A small image captioner, trained from scratch.
Model: 48-pixel images, encoder arch vit, encoder norm layernorm, encoder patch size [4, 4], encoder layers 12, encoder width 128, decoder width 192, decoder norm layernorm, decoder activation squared_relu.
Data: trained on rendered made-up planets, 195000 training examples.
Rows from block 5 of the text decoder of a small image captioner, named by matrix and row number. Rows with one number belong to one neuron. Each number is 128 + 32 x the weight over its row's rms, rounded and kept within 0 to 255. All counts start at 0. Numbers have three digits each.
Before each neuron's rows are labels from the 100 texts, of 14976, where the neuron reaches its highest value: "tokens" is the input token at the peak. Only what is clearly more common there than usual is listed. The data: rendered made-up planets.
# fc1: MLP up (decoder.blocks.5.mlp.fc1.weight, 576x192), inputs 144-191
# fc2: MLP down (decoder.blocks.5.mlp.fc2.weight, 192x576, transposed), outputs 144-191

tokens: "lava"
fc1.54:114150146151143125061177065200112174114147142153163107139141120120084129101083078143098137115092113172126133172077131136159104088162112153178065
fc2.54:156103086119149157115122123143143105124171129127111103096126141159088065133169140134148147131151112097147128128119150064122146188166065126107125

tokens: "with"
fc1.57:138119130188183063132145139126109172126111121158116156180116159146101155121088112118108114156102173135156191067062102144128076124085162114183159
fc2.57:122140136146148099137085122144123138146111169209127159158096157108141120173147131105123117125161159113200164099091175088130135133136183077154102

tokens: "cracked"
fc1.283:076090126173139102138080210064179174125147113196176156117156140177152103106115135113095147115107217116096160088070128167163083149122141108120107
fc2.283:165122107127139134143130182080103132140173117110125112111140179084087147155122101123111175088133078134109060134170115162114113132103087102119153

tokens: "<end>"
fc1.362:104100123174137164113183142121140133142119122155104096092134126208099064131116138081146101126041177111131146117112072103090142110184141121124081
fc2.362:099152101159135108118089097076125141190162081177196126076112156132136102109130119126137119062128188142137154130111113104127153129122118124118074

tokens: "ice"
fc1.236:078061074144162068120126129144141139129138161135095139052143126115154138127094112116121113117096176202175179151051076101187116138118110133229118
fc2.236:135120197081125124126188196121131173065120169124118193139106112133081153136127160100136174168197140107091139137193047144118152103141087142115156

tokens: "one"
fc1.355:146116135118122148067104138162188105105106127127129092173154136139162127134114070109155182146060090132117149122146081114101115097136137160151139
fc2.355:142125158100108163137148193173167124108151139099150093146152109148132104135106093094142184111108087147081138094154115150107099069140196098175132

tokens: "an"
fc1.279:166062140081069140151165143176125149136136101122131116122135140174146162114107061137101076102107130144111177155134149163167079113086144154153152
fc2.279:078078072160128096149109143154160141179074088105107132141110113136171122112137098116114120129139176102080115048175117163122147157122161127144099

tokens: "-"
fc1.404:032122180214155109109130116100164129094175133161170137167138147148184087143136105142128167126125128196095142184161151161125101122137142122143086
fc2.404:102104148121132117142112160117139137130174177100166118187139130176156100143110114123168157134131148144078135112132091096064147175131159111124139

tokens: "<end>"
fc1.505:106151168100057115173146187098096179144131123094157100107104114104107161116111176163123118115152102147172169106047072148155171063124151127144096
fc2.505:117089133150140110106131092121128144113164154090150138150155165174173131122156057105185129055115084180143064192193151150089063133091133127145111

tokens: "with"
fc1.374:140126152155178072120084113181099134145099123143138149162094132120123142126084095146097100142108181125199191083126123150167075123125160132171151
fc2.374:099186103158169116082077108145140108129107126178125115157132114154146100121195137104104143176129148130177170110080174115122167126152203099118089

tokens: "gas"; "one"
fc1.375:109130130137130154105113167150157089099129183119109088151150127126183139155094131099151146165112121144108080154147083153171099096108146125196136
fc2.375:123102146159119184115151131190157105113093133113088094118143111162159121164155122131113123186136119128110179101152175142141159116116219139102090

tokens: "cracked"
fc1.152:085177100181148145110125178092131127199169104185195118092123145142156138106162118095079202092072174116124136083070148184166151121111124126126081
fc2.152:178124091133152104137101167063134102172162087141113090112172159100147118154165114089120177124105132128125115095155127157162124146097089100137155

tokens: "an"
fc1.519:113082136104072117108141091180110156153106080108146133156158122083137175159173087145078077117109093162144108163177183157189087109085154132160132
fc2.519:126074133166144128141136160118137121172136122115148124075122157178144114118165099092133171097091179089139097074136151095150142156132154175143205

tokens: "gas"
fc1.78:144101111118143094096194129110084204183143130100126099136119127182191133107121096163165159158123160147170114109126110166147099100122198095160107
fc2.78:132142110077160066114107073147109116175111124138180202108080163080076169122211200120102098045112112147140095122104145090092120194108166141109174

tokens: "cratered"
fc1.106:101128139129063078149094200116138175178142160182148133110159089172127103156118078092102139123165197099109100103088166105119084095134109109159101
fc2.106:140155129150094123126106186128097207130183162088110149124140173110127104137103096131141176049117135185140096123144102191102126126096075093146089

tokens: "<end>"
fc1.361:103104135164096116087172116125170153147126153101126088132121064137121141119175104146113090109071157171129110137122072100155162101166175110146146
fc2.361:115119071116163106098147140108140118181132175196156134094114126149176066117112141102175139126108174136162125116053066111054150150112116175043080

tokens: "cloud"
fc1.42:078110155179123088101133117140121111139128175190116090192130116167146119098128121111147133092151160146153110154103101101160086078095155113137117
fc2.42:138139091162102162131063132108109138171146113103071124154099123113144099112185137117150197142146154133184172132061173142087165210097117140103097

tokens: "ice"
fc1.507:077127149150190101050138064166134157089147199171131081130190119158118143110103080148104164126102148132162150182115151100186114118164097153152113
fc2.507:147112110129139125153117116136112138138168161141126126114081127159105113083173147140107153176150074091099123129131134125112111090136113098125089

tokens: "two"; "three"
fc1.410:086120151071101049171094082107116179141145123164100080151124141142088124137176117066140131124054153105139119129083086141119123151099197161188132
fc2.410:166126122103093088157098127087137057113122140114132167152085115091098182091139147194057114123154108084136096169161150206165173173085140090162111

tokens: "desert"; "lava"
fc1.264:083172154128165134101147073200112142082130168119115113109165104115131123119112076138097148106123138128142120169069158106162127077152098166155075
fc2.264:177111106127138157148127119109128100099153128145137095109129145143060095118192120109134151125117120094151147151132141096114142117158136095081083

tokens: "-"
fc1.110:021110202178167103086147117128149143103168151170174112164120130135178093117116105143148180095093102172136108174132126115083129139136079126131134
fc2.110:089111166153115110140126152084157153104139125125182149187120147152170110141113153132145160116141131157071104114133062098076168171130148093155152

tokens: "<end>"
fc1.420:070177133140114125100128135113160130157142154194148135128156086143127133062154169102128101129059176131127103097062123082137122150131142131159107
fc2.420:133115123139141147143107107098134121167200119154165110091143136128111132106124105116177197053093169142137126163103091155123142106130082143116093

tokens: "one"
fc1.432:151135114108145129115122184152180113109096116157109060184104137138219121158088061131155177157080083092126161117130093145087153075134140162126131
fc2.432:130112116136123135138151210137139134121161126089133129153149118144110088135108130109165172102088098204090126087133076138068122057165167101143154

tokens: "two"
fc1.247:106125158090097161136085141141183085071084129136095085143181114117182110134098142092159155128045103157120131122134122144155133107095205146219049
fc2.247:137103170165103116129150122153141106093082121093059081111098114080164093178193146125109145148129059135078141118168164145096180142097181118167095

tokens: "a"
fc1.562:086124142105067161169135147107119167179140160088173084116095128091161114148121090189131135114127105138143129180106135177133115104089177200122115
fc2.562:093163146095076123153155147108148161170136139159115157093126086165166115095103158123129137217092133066123114118106122094148085116119193153082139

tokens: "cloud"
fc1.123:139176093132123102119154184097144103165173092091104165170115102157140089095140157123181088123152156106170078171111152170118085148145134066128121
fc2.123:160152115127122063141131128217100121167148178098131175118073136160121142079116131106099068152137141126152148106167161127125050153115146072126160

tokens: "giant"; "world"
fc1.220:083128116147093110146126111119120121160188115145145128128119151183160134085141144138151108111119171135165085151125082149100101083130153094116159
fc2.220:166095117123097104142155104140118123110062113107143127130111122080078207140130166111163086171110119120125158051120131144131144141086120096163127

tokens: "ice"
fc1.480:120141193185176094054106127186124148071150189142124090085180149144155125152121121155122164083093123102119116149061116109183094143129096158182105
fc2.480:145126136099105156143160102150099126116177157128175111123078121181058114078168158146168148138141096110162120162174117120091119112175128129063134

tokens: "a"
fc1.396:104151108148134136102077113111209122092169128092100135170109101150121135155105181183149154138152151104183073119102132189110080127088102087193163
fc2.396:140142108149111181131124139116119120121159218072110165141087116153127123137140158144121141131089152076143132127113139160174155164149121084106145

tokens: "world"; "rings"; "giant"
fc1.105:106069082115178154143102125113154090100119130180117074113168123098103126179070122076107182128141112115175133087124129143159165071135172102090110
fc2.105:123147138145114088098095085108132138139118090187072137132166107112148130151132120113074137178137140127121086129145146171143101077127195161137133

tokens: "<end>"
fc1.340:054105100121166080141223105037124196168097149144120083122072093157164087141166108081127133162092177160118168116093107130081111110105145149138115
fc2.340:144165178125100147159148132148124058050155149093170185128184150118104185131089174120168129064159152111134110137136155130166158118131093097119133

tokens: "ice"
fc1.212:161102144111101115072179113152128171115089124120121142126122137106130205174186081166126131124097118171135079124123154175153107128063111143135121
fc2.212:134080122153131152132140144145117140178170125079164103091122164186135058140170134096187149131136097066120045110155117103148108156144140153137176

tokens: "a"
fc1.115:099126106139172167113114085129199109128156126103095136149108098128140153150082181191135178162165146119146085103090138181120078145131101087204141
fc2.115:145154137146104174130128174093109134147151210050124157133067130145144141137130168169111155111098149089133137127103162146159158163132122071108150

tokens: "<end>"
fc1.197:104110085176140131109188086096162119200109112181127095119116099189130087108116167076112116155049185124134149137073083118115154090148132131105088
fc2.197:078148082202134092134126080080153151148159103193133143099142143105136102116123141101178154078104184153168114140084117131150155111110124132110091

tokens: "cloud"
fc1.131:060098137145091094165199115138077105121107109150186112182095121194142097079135182096182120153086181123119144129152057124126118108095130095139142
fc2.131:151065114070108153187117164148124057094150101068139118122129119092095112133130099144150155173136143170127151092150130177161116160062157099151136

tokens: "cloud"; "gas"; "banded"
fc1.146:068108153167044094073131135178137103122156188112123160153141065151163110029121126126178162135111178094127097128159122120119107090139150172128175
fc2.146:180126124109123170139102187166130142096140146077103113132157108100153136137182133098156161107148102137138169112161131150088177135110141094157123

tokens: "a"
fc1.431:129109203094119143163140126212124157167149181095119094109199059163151131084091073091146136108133167152115143125121067110132070131113153171146165
fc2.431:161164129177174087080121081131163133113125067150135149122161115119097096116094147086242122153148140178146070101117109110121115166161114139169191

tokens: "three"; "two"
fc1.20:125088131115142060126136068101109110099148108099094075165111136084120103170173146074155103143099172117130083097120117134138112112099201150165121
fc2.20:170092075124128093158153138048130075096138139140158129128091131158118097105174134136117102138133145117172087174141167169103174179109142055149092

tokens: "an"
fc1.348:091064137174133137146153170156112160161206129106170149131152128117130202151157140168080158116092121122147134177165112131169079122102154092159127
fc2.348:136075152143121161172127171133080106157104108076086117135120132154156088116132127132171069146142143125114128097164140126106174170120190122105125

tokens: "banded"
fc1.187:029144184104094166134071184164149123125101110130131076167137115089181149093113097129134172143094103111126128174135059167132172100126160107131105
fc2.187:174112187177121107076162118184090114145096183093082113166106127110198136175148152084200157098145081174082080101166150120068083109092156191162148

tokens: "moons"; "moon"
fc1.240:098136115112191114150116105089189113110172136155073174093161137121159120167121054107130187125121137144158096132134152143128082075120161155134115
fc2.240:131108113115157143118097109079139118134159101157050115105151139089126119124130108095075177149099127124148096136151103154086105127139189165089138

tokens: "cloud"
fc1.91:108115099099128166140150159107169070112180139119161144106110142180140097134178131120119102070082139105150111154114089189099104145134151107117101
fc2.91:147130133088102154154115147196114114118126105081171125190054138144167149081122141165149099186154142131164172144125116154099087156074174091135178

tokens: "giant"; "world"; "rock"
fc1.300:126104174115056103133110112126133139139078171172178169161096068181148138068112168190084075155112143151137141161137093126107115102138131113114133
fc2.300:148129151077079099131144151108116148078083111119137125076091112105141119094195137063143145110146077188093135143145082144146118142116124149117102

tokens: "a"
fc1.278:102092094157171116068111142115162115087140105138129141194144123109125149147069134117073176147103157105148083099173187141124141118146123065198169
fc2.278:153122043154116098115098147053105080106122091156138064129145114193124132161177138094096086106095108160130150100159135139118182064152146110122079

tokens: "cracked"
fc1.444:120182111195158145088097153065146123184149117192166128094179121168144110112136107082099176087079144103092187083121120167173164121130124109124122
fc2.444:146131094174187086174089149089118123156133099173092079139144196082140127179161146090084146133094133148118150091125133178163134136095123106184141

tokens: "two"
fc1.37:166113144123121086137157067115108152108146106126118076123175105151120104138172147092157109116069117174145096166161154111089119154154186148155119
fc2.37:166117111189146086161154107101116100107113107137091151148043130077122131128147196152120146171192130074166119097111128174125151113100162076181128

tokens: "one"
fc1.237:115148153120056129095103165173164110123097159124144064129163084118194142101125130155165171177114110084136099108130134141083117098128115132187135
fc2.237:118113132095154111141168172169190101109121150140095094132156107108167105141113120062128164115110092171066148093155059140097119067161161138187101

tokens: "two"
fc1.534:063127130150099094095127132117123088115119138181119160104130061080103158149138130146095138175119143122120063079129135088146153132135186147143156
fc2.534:203075162155125114160170117160121113102114129087143113131101156128094125155203148116157087142195126130119113129121155083076114148151162074195138

tokens: "with"
fc1.317:145088150142178052149124136118100182162072133180143119136098131111105126131112094061110101145106181115174198099110163112137096134113127124174167
fc2.317:145147141157163120151080105132105139134124177158147162178098169121148091168173131137150143133142136116200150096110173115113125150117181074181098

tokens: "gas"
fc1.38:111164175147132130100158113131175173154092153102143161100126113165145131121126131170147146086120105140181084130091095166118074091124157115137112
fc2.38:122091082110121131153114096162103117141101149099148106144166129089146142128123060111176161127099112127054126136181089132120098135137119143111150

tokens: "cloud"
fc1.370:143121117138068090130104202052123085169139145087131174162110106154159087115116135096132093116167196146205117196115117165109068139174138106091174
fc2.370:129124131159153082164092155156093161198162169137150184068141145154089092082093165109127102110148198124172120121085145094147070132098116059134168

tokens: "with"
fc1.471:112140146142123109137123154176139144184099145137103142146109112188203158109102079122127163143091153110137150116129156167137073129088145123113168
fc2.471:127145120070104099139105050136086142077046089157128133106104101096109178120126151158117078161151144147122200149075164109133155120130158133117113

tokens: "gas"
fc1.142:119083212186115155065141091105071197131094112141176132166131130105107144144153103124112139110136136149144129131125152146139107134054108171171149
fc2.142:145128110186117148136123144076079171174168161147181172124133138123092051167117165142141136126145094125121117085076109077131081085119101116127118

tokens: "cloud"
fc1.446:128098146117066160145140186115145084126141135076157109170108102177146089101137152126160090105101162138167121108166044190104083136120163112113112
fc2.446:196134081110103177137114114167119092145157090097152096120093134137114126110142162117140109172117165122157147107098130175128103207072164083110158

tokens: "cracked"
fc1.550:113182107148137124088095178087188124174171130184188150089122106136156115108166113059078175084095145129097173117101095170170119115148130124119111
fc2.550:184109124157177115179103186090133100165152119137097097117125175106136132176160156100109167131111146118108107079154126160174127138092114101185180

tokens: "an"
fc1.120:084130177183134103128115135158177119139162146099157169145107135162174118130051140127095115094153173134136094115176156196178086096096169107142148
fc2.120:118094133109149121189100167114056144149134163098122120178079136101149138105180057093121149092159138149116199150150098131108158140131137106112105

tokens: "two"; "three"
fc1.219:160128160128099095134111141129142117120134116131103117130081116088126086121169170101117103162158165116143098170164124128156147163125226061195138
fc2.219:158129132121117105163178137112081112152150181128161120127061177159146081113201109105127145121122097094130128133149118128077115123166072132095083

tokens: "one"
fc1.546:107095148156123142101097148154141092136125159116091066152150068138173122132099111114155190137100120106162123120125094162161096112143136168191112
fc2.546:107164139162116176094078110168148136123083144118062134134132090130167156142149122145102128170169096124151162104096202106121126106132187089135115

tokens: "one"
fc1.200:082130141077107144124114156152141115090097132121112094153133131115165104138110081164195175143127094133094125143146117167109129141052123169160084
fc2.200:196108145156128119112146126150127127120142136072084124178123166103139104168140179064196148106130088177098089102183136100070118126160124125167145

tokens: "with"
fc1.381:161137163152161050139099120144099160163098143204122146165085121124132136131143135114107124159076194153153162094092123109133077125110166096165141
fc2.381:104183126187166173091107072151134072075116114154125111157128138143139120150191158154107152136156103105175143099107203116139182113126172126150146

tokens: "gas"
fc1.319:109127170121140173109112154145190128117126200112084102147183148096190076113120121105154188149065099121143111168152092189121090086144096108188119
fc2.319:125144174158097201057157105182139124113066113147104150104124078153163147155147132163079132175137120175047119095122159113086133117126149146144107

tokens: "an"
fc1.292:123100094171134111147101145153115162190190103122159145131145133162152138104155116146098118142158145131097159131129124151176139099077127051198174
fc2.292:110061147103131166160140120144120157111118109101119092146145160096163114110139087060181124154126123166107140119147125127110141147146148138105071

tokens: "an"
fc1.251:132066155092088179122147111183109152143112072107174112125124119101115160184146064122117061113098118182130122107142181154212116132053136158187129
fc2.251:117055080139154110145120171101132150186135136092141116097120163176146104130177095100144123100075138099112112117147130083161155177124168173119169

tokens: "banded"
fc1.185:142155105145161075165143102112134184148174199088087143138145128102135099098086140097148153105102120134155118139125100133091115135070152164121138
fc2.185:140154138145082186123128138138120134113083140121097096145070129089110139132083160123104132181148095090050179097132081168126177105122156158146107

tokens: "a"
fc1.407:138121122169154106101100110055191167121111087075116144137112131129122161127117157154140166175173213143191075132144149135134081148061131104202174
fc2.407:171119119161111169139153162125129120151124197123122124112099145142130147174103133137060152135088099082111148120152157099133157114162122106112107

tokens: "three"
fc1.567:137059132121126097135138085135114143095121145089132091149120114137124098136155136095154088129096144131127097094137139138066123141136185128214107
fc2.567:146103135122122076119132125141117090064143111094111166166094111124115150116135087177086087163129113099162106178127155165154079136097139095167173

tokens: "ice"
fc1.189:094122176131159087073115070202146177100154186149139090110183103158101114096115077150122185121089142117133108171111101079173086095142110156165051
fc2.189:160101116111134144134129144119119124137157160154142104116130133127087103112159147125089125146115090088144122119106146074155116077144122084108133

tokens: "banded"
fc1.80:074169157115131076152065188112192136112094199162101148109142087123140175067104143129091093105071177058130122137085085114142150112127113123122068
fc2.80:083113145081096076184064143138131109143109170141131153139061144072128166085162127141098135097131092121087139114168053120090145167158135088136100

tokens: "a"
fc1.254:132121123126127178094147172071176066132169118067121131132097092187137106147146187151181147133109174123172062122150110207112121121089122086145152
fc2.254:154094122133130137149150144151113096114136123116185084185089181187166120118162144150127119113139169130162126160177133159105121135111134075123123

tokens: "three"; "two"
fc1.315:099100144118086076142123131103107081067159151148108151211115065084121091143120113103108140148166157118188098130125190108171129126091187112151153
fc2.315:214050099140135113153153146092091131157186157141128064121095130164110089163150130101133135117076102154113167130107120159114138129089100164101096

tokens: "ice"
fc1.536:098117152150145119083086111153203132111177213168149076089186115120132089144117118156121181092121122128113067130116120112155130095160119145148070
fc2.536:182120137092127129150159123127105105161145177105116120099105161111067100163168175127179162074155100116114138145135163073070148085160156151125125

tokens: "cracked"
fc1.572:131171138165169158115100166071170088170164070139195123090146140153130126098160117094093169098093188110109157076088099186144155110128108167124081
fc2.572:160124100168185127178107163114110085137157102112090071133133180114147114170180134094110153129092123108113134082123143160168134144094090107170161

tokens: "gas"
fc1.385:096170133161080151101139104126100136161134134076108180152082029121176158128119150167167175160154118154100098172167182087119051127079126132129148
fc2.385:135091091130145159086069114096114156146116130092157145116119101124128104149139126115172124156132168137078090127100155067129082172092112181163130

tokens: "an"
fc1.84:135094133119070139124166143135125156166168122082117153131078150151155134140122085130117115090093172136123174112155139181180093121082149094158163
fc2.84:149092111132114143149121138140120117172099092108061127128115148098162120111144106070149097119129123150120143084186142141088163114130185156106099

tokens: "world"; "rings"; "giant"; "rock"
fc1.394:088069116144135111131071137087137093109100122165117085165176088111117090170072136050111186128092104131162081085126142166133141068124182087138079
fc2.394:136118161148111087086092090114138128145138086170074150138173098100151126143127128127076122183125134090114083121124147153140114067116188135141141

tokens: "one"; "banded"
fc1.281:050116159099057159117067136133168093112135129133121060135149089116188109123128088128172163187108099106147130143137115176137124105121194144156114
fc2.281:197119158138131165080171112152152098133121141076072086127119110122181103176110166115162141127084077141061063133219124123106150102128129156157102

tokens: "an"
fc1.515:110118080147114148157138133172135143188148122129116164130098141154128144143129090100114083111099204152109141093142139172173081136092144111182185
fc2.515:099137162106107141142099147129129110132088145126077136162104158081154097078185134091165150182170069171129165149163126131065182170160168104106108

tokens: "lava"; "ocean"
fc1.170:109159135115136124094159068208109132081126172149145113093177114130116127117128107163103160124118104139141127159080133146144124091159115156139070
fc2.170:139121112112168161125113117149146112109150167157121104094151128188063097123152117144144162141117110094152126149151142089130100124166123112073120

tokens: "cratered"
fc1.417:085106171168147103107099120119159143132128175172173148127140120106095154138069122129098161099146169116131145122159076104148100081108121101212095
fc2.417:142121088126099055128083151072138170158112195168169146079148175120090114155132120129144099088123155106136124113142065111130168138168146121122107

tokens: "ice"
fc1.324:109104184155193064104085106185151202084157199172158075113213109156116121105081102185098186106096149142141092169059123149176101122171128123139131
fc2.324:178114124125144150162176119144114142150112126126145128110083143138055119117135158168135127147159062112139085114146127070057101114147104128109176